Weights of a small multi-label image tagger.
Model: 3.79M parameters, 32-pixel images, arch vit, norm layernorm, activation swiglu, patch size [4, 4], layers 8, width 192.
Rows from block 4 of a small multi-label image tagger, named by matrix and row number. Rows with one number belong to one neuron. Each number is 500 + 25 x the weight over its row's rms, rounded and kept within 0 to 999. All counts start at 0. Numbers have three digits each.
After each neuron's rows are labels from the 100 images, of 14848, where the neuron reaches its largest size: "peak at" is the part of the image that holds the peak; "lies over" is the class under the peak. Only what is clearly more common there than usual is listed. The data: made-up waving flags.
# gate: MLP gate (model.blocks.4.mlp.gate.weight, 512x192), inputs 96-191
# fc1: MLP up (model.blocks.4.mlp.fc1.weight, 512x192), inputs 96-191
# fc2: MLP down (model.blocks.4.mlp.fc2.weight, 192x512, transposed), outputs 96-191

gate.437:493504550467462482477470480519538482485493499493486506517473460503457504520507474521504512528465551510525526508489514553455459494493507520499493492455514499516482542502452496514484541512475506535491466493515474552509482454512497488485521500486527499552529502520463513503487491460523495518
fc1.437:471463507455487450479510500518480505479510483499493486505503507471475494518554495525523500503457519473509525516514527491457520524498522531516548506497524519494479505510512464530469499510460498544501483498489504528526522490526497490482520513496495476485465487489492520494488453479524496538
fc2.437:484471491547481522459498502466495527491472480540478511534503500496521515495505476477447473538489515476502502492458524536489488501515442491476514495471469477521520470513480466487556499472501472497502510533471465460498489491489492492510533492446507547487480502492468491548465503503526516546
peak at: bottom centre; top centre
lies over: flag

gate.321:504500498459511502490521535510502511522448508483486570509480496507439491499505528463480496512476501512488471532508468463479512495476496474523518459524559516476525464478493477465499514530471497510525457498481510492463539527495514472473494451473472511504484485514462450495454497493480535538
fc1.321:515516510488497522523525482503495493490554505464513518518502456461543497481473507452551454514496500498503513510530485517471488509529506485447473483481517483481504543529496515507520530492530500497498532514511500527516479563557492562535488505546522459474492494505544524461524497484524505474
fc2.321:523511490474511529444470507502513513523425506526463541492496520497467506470515474500444513508498521495479486499466507493506484538490484476533499480501548541472537455507470485493482514527476505492498449503496475455476535527471501454478494460464455526518487486495428463525481528498510517532
peak at: bottom right
lies over: flag

gate.192:503497514438501510472533487502528462487530510451487521510474493551514438470490510508535541519481514553474495522523528538463462480496501521528493517518518504490543500485505479491494507505495537546491479473488513454493462512520465496483529483512514529511518556530471520468503499492492510506
fc1.192:532510484447506475529517485503466521547515513458483530492502477479483478494478509522528533480513527510515487510500538524524502466523529493511419498495474470507541489474518503498496530484509499477495505487482536525504488483515491444474517506514493475524526458511433501463495504544515526496
fc2.192:489494479479468478519483518458452536540534472510486489533477482485500453498495501536520521493487540508508492502513512492542499495519459470489545555483540515490481507498497528467478509501518525490494486484502447495500470515498500510494498536528496516493553512519528502457502524500569520522
peak at: bottom right
lies over: flag

gate.89:522507508440518480524481477498450503542515492490492538561460464464458476509467525519531490501482508528502501519573501511466445477491455510516559504473550514486492499467479514497501532491466509492544482517531513507487472491511508531486514493470523497511520525496483506496468477451486527519
fc1.89:494470504517457458513470524483491524540486474506488465502520506545471475502451489462491529470513464504508455525522446486535478511549480528507484524501493490475443498472568535483543493501505515497490502489526496480479496490488466534477514536507513512549492546495547484486524504493476491510
fc2.89:473537512524485505487512509516493505487472461483482501466505540498483480472499502485543505489478521506510487482511498475531544542532483518490498495507500512500537492498484523496526473485513522492484483512533515474445539464507549466514468475467416474404496513523534498506514495496512518527
peak at: bottom centre
lies over: flag

gate.464:468511499482510521480513493499460505510490498506445490529504527507493444511518508495481534447480493485481506581527517468499510520447502464526554497492553496474504522478486435479506507510508468497492488502493516474508501526475437451486515499512489493495527510527495520509528479481459469514
fc1.464:517476510443530521461480493513473506517482507510434507518524480496505482531501500482455541491484503489442483527492542495455490465463505480497512475518543508507512458509471510483514497495507452493500495501499550485475488520482467446447494501503527494514494486517475499567508449539471511481
fc2.464:485486491516491483548528490485529493455506488482580510506444466512504534526490521522545497528514459525581487463507478523485508448510491523491512527497443509530499520439530520507490503482518529523530548464497526554507459495541512518524495477492499498519520502492484500456469500519524511489
peak at: bottom right; middle right
lies over: flag

gate.353:500467515474520462502523481529480512546534492455460557508477471471466506534490522502525502547477482497507518485555500564430479471501500538496513485474551511502501510511483485508511541511454497523530484499529521514528472521539543476487504518523533483496519494501487514494504466509494502507
fc1.353:523508500504445478473464537503489495505481473496528477525524508539501472453508474527467515474480508502481499518498510488506506532483510470512463549523502519547462493489510525509453469450501463489516503542456476469462480490530491542468485502457507541477484520532525472503493515505517513526
fc2.353:541435489507436487508504475526478509518513546484469500546452477517519477496481537520520530521509471530468483485478495461486518470534517505528485517518474553502512466495529545496474461507491510460518498465530515450454462494502501515489542559493534511560504504569509496479479460538507528514
peak at: middle right
lies over: flag

gate.503:473512493481493492512472477480507506508514495487466501526507482527448529521476493554503508493486515518514498521495533518474450457491520527507507486479482523541491477449468494501464514504499514541478453513487510523506483459475488503478562526505511496560502541498506490509497501470458506511
fc1.503:481551488506509533516522491469511484485558533452553507510497482493492510508475490501470486517508534508502497542500515476461499483479520481526486475492467540538541496481496506446462476476480482493521504520470534468527478455496470492538483465470457492465492503488573492479500517529441493490
fc2.503:475471543454499473509498499489477513472472504514505493495539525474517514529513483536499505542514537487537515456525473513492520522525509501481524558498441479473469486492496468467483490549481451497522524539514540497478499512502538421465476502440523486516534508472466523522479502544507554538
peak at: centre
lies over: flag; emblem

gate.266:499513516493529520507499499508498516555511501503450566521497484485507472502466525524531496518475498501502528511543511547447448456497498507522498461482508531497491501501411494504514526486469492488535494496541501480484442517518491493454515478501542517531543517524457480511472498521452520527
fc1.266:526456511555508505481492513472452528516541495476505506491506498435485470509542478515493500515540473514480515506477523485453526538516486487529499504507469463527477506536514477511496539521513519514495500489515516517503477484471432474491519510499515465464515516533483512468467512480499506519
fc2.266:505497513500493493472492523515513511471465456555497463505508507483475537483474472481525577516490516460535498468499516531518488493538492516504490514503493516502489484487483500532479474488491464515490505527488538479530447529476472519549516498482493493475486516534466533525500512522526481475
peak at: bottom left; centre
lies over: flag

gate.433:487505545464510486510472490522464517522522516489462536546482474488452500522485528506514488477462511521487502497527496544443445435514473544516487508454524514494487513470478502529458529488474487507515485517540505502503478494515516502459518520478514501528536542506531503485500478491478516540
fc1.433:503473460470466505489479517518498471489476532503536466491510466475490515499453504486505520489515551467524458540531523446488475527494455516494511481459486479497535489467477483470501507526492459506494478488525488467497517516518504567505526503499532512498523529519548475502478525485515478513
fc2.433:528552517481482511486484453511504496484505506536476510517502464526520489478474497491509493518490523520532510538497497521516424523494494466477467523517519485522509435495530505549500529495519523545467468475518503531495483461518519521496480520505502533510469490471482480516475501550525506473
peak at: middle left
lies over: flag

gate.382:502519492443494518467492473520530484497519507468480497498454480515497466491518487552517501470442536554470512524500535536469468494497475528572494496477509504501517495516483480500473522490521522526489487489492491459483464506487468481478522525492501540537524561541494498495537488503455495523
fc1.382:481480516519536485502498529492488533512486475544494524500517434494448544481495509484464501496527435478485534487494494535478515515527500483474562524494517473495453492497491470528493507516481519504515541512526517484518497516530488517480462513493499481461488490523491480521503506534521488495
fc2.382:475504540478530520511502490475484498447470509477473526510539470525475522529501482499461477517486496437521479505467492566491495502463504496482503492499514476507468545518448475510501514522476492510515536501480528511495528540559493474517504480497525493511479486541519455516452475532487493532
peak at: middle right; bottom centre
lies over: flag

gate.3:498514552499534469507463498514487515532491490529475506510501525474442479483510517537514519484459526517472519486552483526465497480486490533491520501468544530486473467481493502538485500524497504536541497542502550456522498463491507521488496510490497501486541549502495503496517491498510514505
fc1.3:491530504483457498483558505466482478523505512478513533527486454546513511502506482524487452547529496499578503487473531511459487520524500490520516494511491504521505479493491485445511560506454487455491501500505464525502454542542510483527494469433474468509515442493485472490479510506528533521
fc2.3:544457536537540515517491477516467503522465531478534541443489453494468481479513508470491493491459491498525536479523483497464523514509524434525518498497539484522506527491504462536481498488515513487521515457469476477522505517511490488465509484498506459478478508510480450470472511458494488506
peak at: centre
lies over: emblem

gate.312:496492507456516481502492470499480528546502507482456534532491491507451492510449519520500502519470521508491511522547487528472434443473497529514540506476531538516505475479491489518474525504460499523520477511516510500504476471500519496465521519485508528511511536496481504499503482492477545511
fc1.312:483508504500473465504483526490483552512480482501483522503515525481523491513485506533508513473506518481487483507537489497544507492529552475518499528505487503479496475479519533538467495488522462501508484522442495516473472460485496484468502516542483498504521499480481485530513496516477500470
fc2.312:512490494512527476480508501533465523533484462469442510545560501475537492489495500533521540527505502516442478490468541484523478501519505529474512495471530502494486521505478527501488472449488457492491510527496507515513500471461493505481494509467502500451494519520514497484525491540483463527
peak at: middle left; centre
lies over: flag

gate.111:478473538500552476521484472480488493497508518478472481528483476528487464473467526503530504470478492504474500527545527532496439492512481504565549515456551487503515523498475517503492519560484533492518518503529482483457467504527487496475502527506509543512512534527470495496451475482438532510
fc1.111:510474489502519495525528512517472539476536477464510528476454456457487472500460506542510532493527468506486484506497509531528490476515482503472493509484471523484498503534534490505514479491508518493546498521460516521514499519516516504490477496504496530508494517524476538496512487512506507477
fc2.111:486528476531527546502478486518552471478477477526507506463513521491495516498494511520466477484489488548490518492481521524446510487459549509496459476524505485483508469502510471533529508507557473488512515499494528513479472517485488508502464484511517452515502512488517491490517461528508465502
peak at: middle right
lies over: flag

gate.370:505513482475529483519480477456496530588502502478423514515517470482448492517459506507509501465444526479461516524534532506464474486499494530500528489469517509514499480502444491520493530480481500486510475520515484482498463519490464521460502529509508472515515526502510483503519494453480498516
fc1.370:472485529480504496490541478498505494506557491473469491507478472494524484495499455530468479469507472491465477468497516467519510511525502483481511508514512522533486515497515487502525522480483483496562502486480484471514518549542509475522523500526482564539523531513495518495518500498485526513
fc2.370:491517508508502552510535509505516505499528489477522492485511486492515468492523469505518477510480563511536533499484488478478510543544481496532504514525483487497463489495484517513515555523524500481547493477511502478511496515480477449503493470468497503457507527467504490487509529502439546494
peak at: centre
lies over: emblem

gate.412:486515512466515492507491478497509516524526502455455526528482482497448487492475483519510495497460533508491516507527532529445420481498512529557524489479524516528517499488461491495470541510438509524522492508498520470496477481515511505484530524484514496533518534518474483502483498474488519526
fc1.412:512494526490523489496537460505485488523510474516510530509494559548521470479518482510530484520516463532522530490529498535498539518537524464527475470466528424499501490508538503533467514519499544519502484503516556550477552465516452517516494458511512485452491483529483501503465500528489504494
fc2.412:470468533491488565470501448510465505519471467504489526535502501512475518490488481492469498503478451514517458518438468484477488499476471527491518532472488487482533472534475495500473484461561510518460453518557495512484480480458441512508500494502484520487462546499522516536512465522460542481
peak at: centre
lies over: flag

gate.463:509526495477467486499487438512509491531514493457503529551454489507473510484530504555472479466480516509524494504530474520467453479507503504535519511489510505542475496499481495515480558497441501491473482499504498522476471483534519515483508537484517481523525484514494458507504456490517512516
fc1.463:478530503503499497510520475513437525520531513507498539503487509462510508452498469561512499460465483514499488501475489470508506523515471454471529469512495489509513519490455515538499486501506501458500474541509500520513518479510522516522516468505501474526537486477490484485507519457514499485
fc2.463:470476507434496476547540507477459506539531493508507535518501455499491475510478528512520466510522501488528522560501533495487480535487500487519511524511507496494497530506540488482516544540458529491503513461492470521488527537544500510538516476494484442503495470533499451446465497495533510515
peak at: top centre; bottom centre
lies over: flag

gate.140:494463513478511523471509446535469514500484519474459498549512493496525492502498512486486530493492487489478508530543532523487450456495505481484500520497511482539515530471467463514502509455501476500490480511463518518476509484503477471469543506478500525451476513508519516527508475495482503544
fc1.140:459491485512524524445524480521519504471499498476470485528535558540531510531496499500539526537494485488500499505531487534485490479514524467472535495505512484504535536465508470526540527508503502527499501465481478529514503500481505480474506570530501501490493483461510534543521487485518482473
fc2.140:529490522485469468469472500535477501530497508478499504458499503504459511521521531553493540516507482526529478479508464510539512482458488523494454536508490482527494500460491512527495524525501499502524514536543515534543477497520503527508473469517474511523496445497532481485484495490473512466
peak at: bottom left
lies over: backdrop

gate.291:479468520487485499472492497472489490502549458519439523531534487510490495491541467493513509452461512504490509519560499523461467492493483461483539475516527457484496515469479518484512501500489465497524484549490480452475447510502450518484521469493523512491508512533486511525518482449495529498
fc1.291:498504507533505468512537529491515529518507518511527472485494490466524495499488515534490461489518480483534548498506467483493507524523478541528508549457462515492468468514521500511498551515485495486503530517489466485531538518541554554520480548494486520503500527470517518469492537504504532494
fc2.291:508476511490452528480457493527447511550535500503471535534504464490459484507522493502517485458480496460496488501530482494521497468526486488454470453521550462497468540507469509474523484485494463486484466553505460500497492498499510502525509512507525486523458464527518496505553466434493482454
peak at: top right
lies over: flag

gate.368:500516538492496469492546510524478498529503504457489516530511477489478485480490517540505520493475493500482508492529501528466449448460474535506492466444543501496518508470442534501502535499477454523555480512510521512508466529551507491483511495494512514539536510546467498483479473474468531505
fc1.368:515480549509495491470534537511487469480523473512508463487510522468506550492484512494492494473522515529461508514523554497506529505463471508501465489441489509500534496478494525511537489558502494493525506506525525486506525517503493478513515499520460533516542496490459491482487492535469516512
fc2.368:517508493542487554508481460488519494503520508480490454451554465526514519500523522462543485471517484496483503499551509495490521481510492536537507465526465494480516491525458471515559481480510491496484535520524472482520484531513482502486487468541524491493469492470481472502532513494491498461
peak at: top left; top centre
lies over: flag

gate.164:489496555460515499458513490501530495499501493452462530546512483508477484492517513516522478468468469484503495520496509548485482467458539494520497491455531537494524512484413502480465548491480466499535510509516525488489472502547514449481512485502497498510536525550470495524499483501467537491
fc1.164:516492491532533493521507494517464493504510527512516476470498468529493560517495512522518521550521478496477485502543503499504482467573459504492510487530510471493527488466529469535568471495496531525455471491485514543477475517487493508465465515508514532461446502469457527467463490556542483502
fc2.164:462514495498523520517483472521457493464467537474476465480528527497461525481501550516521561487473486509480475476498500501508514508499525512524485507526457476523539464482537463513525508541502492507529523447495512481495492475460535445473482527454504492495507498445489497523503498493468519483
peak at: top centre; bottom centre
lies over: flag

gate.136:492457511500519496525509545533486513513498508469533551527486496512478504495495525517456508543487467526491504501467495468460500461507504527461488475483544574487474481507535551494505503528470504526528493478534523497533483514523528519441459496485502495488506490548507474505489511548470485529
fc1.136:493466487523508480480515516536472521485494479529517530514475507479490508474540499505461500511499449479449523506522469473465504514473480497508584496483536520478517464479499482513498468521470473506542522554501540500505492503520512506468471494483529524477473476522454510506491513518518532528
fc2.136:521481534492517513478453453497542505531492514522480468496482475540540491491513493482521483485512534510519497508507531539525464502522501491542488558485467492514515541503478501526511540459545521493428496470473429482480514503462503466497494514533483494475535524473522471504521481505484511473
peak at: bottom left
lies over: flag

gate.28:505500514467513508505526491529502471518522513449487532569491500530483449498503548502535499502489508505507505488562488534479472477507509498546539500489523534503491453490483484480465536473450508504528486495515502494480479516517520493456512522487509495487526525524483475526457492514482539539
fc1.28:532497521499531501490519518510531488518504468524472466472469462530500516458502479493504492479504459521477478528454508523524497502473496533490475493531505484530520528560466512544546483481518562527465451499508484522521512439464490477498482475538491471479485512487464497520513485510490488449
fc2.28:493488524499488527507480515516512460493446475496494492468533515493470542502524516492537534553464504516522489492485494516532554485490516491474475478471504501467495502516447500512524453489489465491499493491540530504504478500478521445472463453496458485460507494521503495515529503556496486487
peak at: middle left; centre
lies over: flag

gate.393:492449484488536504514508511500484516503573476464476524526500479525439483495494507518479528489502472530492487540501502513439474454497521555485453474508521501517517468503511508544513521493500519555494460507504507503522450503526464522455506519513481459524518533536485511484499465506483521512
fc1.393:552495463489465463488557485478489526550484496487493509506518525482529509492472475511494572520480515477506533505541489492474492516496514464461471458525509468506532472479524526535478487479491459488522493489460532492513453486542476532503517510514500496545494476531458517502504506456532509468
fc2.393:522490507505485475522514475479526503527496525538497463521455497533539516489514472476445464483511493446478506507494467483489499523550462515497518500504498526523497504559485502528481485496476509453448466482526476509493491528510505520482497547529539480512506501517468486528486481487519489485
peak at: centre
lies over: flag

gate.277:499480556495516454467467489523541502458513496481506486481510478505502515502543487511509492462482499529484542470502466536456458475476541520502522516496479485482517525506476541549515561503477485554527499511482476510485513466504537523455493513513527472512500503507545475507512468486478542509
fc1.277:458509536509458471453463494504483502478448483470511517478544459539480535465512481479474519531539508521487478487473483525502480481470506510488481513512493476538543521515494509520554545500511528476514478483533480553513500482516510496495466503500520529537479424515494462500519514553509530542
fc2.277:490527504483506488502519511502475525516526502501525506487490520451512465495447524505494470504496526552485506538482513448479468475475509530516493474473506536499480489553501540506519533505508532510477441490507508533541513518486505553478521492526495476494500493476532503474498487489464521527
peak at: bottom centre
lies over: flag

gate.409:521543471513514482498518524509481463533484494491494495564481508460514457506517520566516497476462533478501506507515502495527473475472467527481516503461507528514533472455464530496504513467499461512529481514480496511484510529501525509496508570476489537501506501509475510476472499506520570545
fc1.409:467521501464468502463506499485515481468486506510457441494469535547524503494464493495510497526499550512517529530503522500486488525498517544508526504509493531491449487525479472487497487522466518522490480505546514508488470442485483492502564505494505529509510563455550509526501486517475482520
fc2.409:488471479477474528524520465514504543533551518489508536493514455481490535492490516466527453526493478504497466513501527530520481488520495457543468486479524506489500525527509494501508498529530507439492512517494495502530495532526501518531522462552543514533467486506474507458499514485488494471
peak at: middle left
lies over: flag

gate.31:509489497490493502479512490505525530561493488493454507546479492507482478502472485540509514511468538513499509506552491512461448473516459521497521478495529529501529480477473491508498505489473489528507459547501490486479476511511509513463512497493485537521518529492491508477507498470502545529
fc1.31:518528490502529562525504520472483507491523489493480492501507500480468513490443506514522559465524500509498487490533449502467473472509478495493488513475474462482514508469483488507477538525504483487509523489518467484476540535491503482502473441472529505523495528478506493448505482529454520508
fc2.31:482555502523547486490495511505516460508524471476510527508512487532460459465467528447464512491499525524485526528534477504537469490468517486507486473503490450512539462488481500522510536498545501518468459474543475463508501514482520507491493528517489486490513498494505478475462476516507468485
peak at: middle left
lies over: flag

gate.146:499484543473505459483528519535511482519528475459517496522478475506450511476476510543521496512447467536485516494508544542447488498478492495514500509441520520497486503476479542515501552500477497512589503511492530495503494508558535516478489504510486496492548522518486486460504474500489553519
fc1.146:497521477526529505481503527450518513502478477545527492490519533492523461510461533498492497478515513522453521548539510477488478455468486515537448450501499474496523505501510497552518526525545466536510499465460511474504504538492495540488522470528510544546478509497503504466537516499468519506
fc2.146:527510494477485485488483503512546452460523482504541490504504479564510510486546478494493512481538473480508510491497512495499459520497490504529494506493518552480482511519472529543450469477462515483512519472534470503478498511515543510467496518527512447501535493546462494489515493508543461532
peak at: top left
lies over: flag

gate.318:541478564510485506483531475538500473504533470465495496517475490500506492460511492519514513479483475544459502535500513502451458494489485514535491481428531557499522472498500543552494524495490477532513467513489518459511470525544481509490508524510484504518516533571466521476483480498505542514
fc1.318:564519488523495540516482486493531513519539457526518489438492447489479548521507495489546477484488496492494508512492531543498489480523478424512479480461494521505531507478507475547513542496541520506482537516529481489479476546515510448544513516522498471507519528500461519476499516514555503485
fc2.318:467514462507519481521515488485508496517525507500507511547488502493496532519516493530464504456481439504516471521483512468482482521502463538548504483486519507486477465494517525519476511521477534464500488501506507526548507528529487563469487528522532482540502501501447539515540486471493486473
peak at: top left; top centre
lies over: flag

gate.398:515497501493479488467516476494507499503503496479491540547466470538474453471510493523497503485460473529501454511513501545463460468480486495529548496492517495515484473476471490496473528496473504523513470533528521466479448493523500480465537497465525547547529535537475476505530477524483567556
fc1.398:480491538498482482479509507490500473493502530476504503457526466562480516492535508462464503502469486507496506498521492519455513493506502529500491489524481469514491441477550475511506540520520488529487478497512493490506473522500490492449482539487517511543492497488492503552539477561497580541
fc2.398:567498493510478529510491533503474522517529506517460501429499487492491505484475480456485526525500522478442502534505535475528522475493483510480471487552507567485528494535479484501511431457519499482491461483504486487507522497496476442533515466511485527472495538494501529523461553530505454531
peak at: top centre
lies over: flag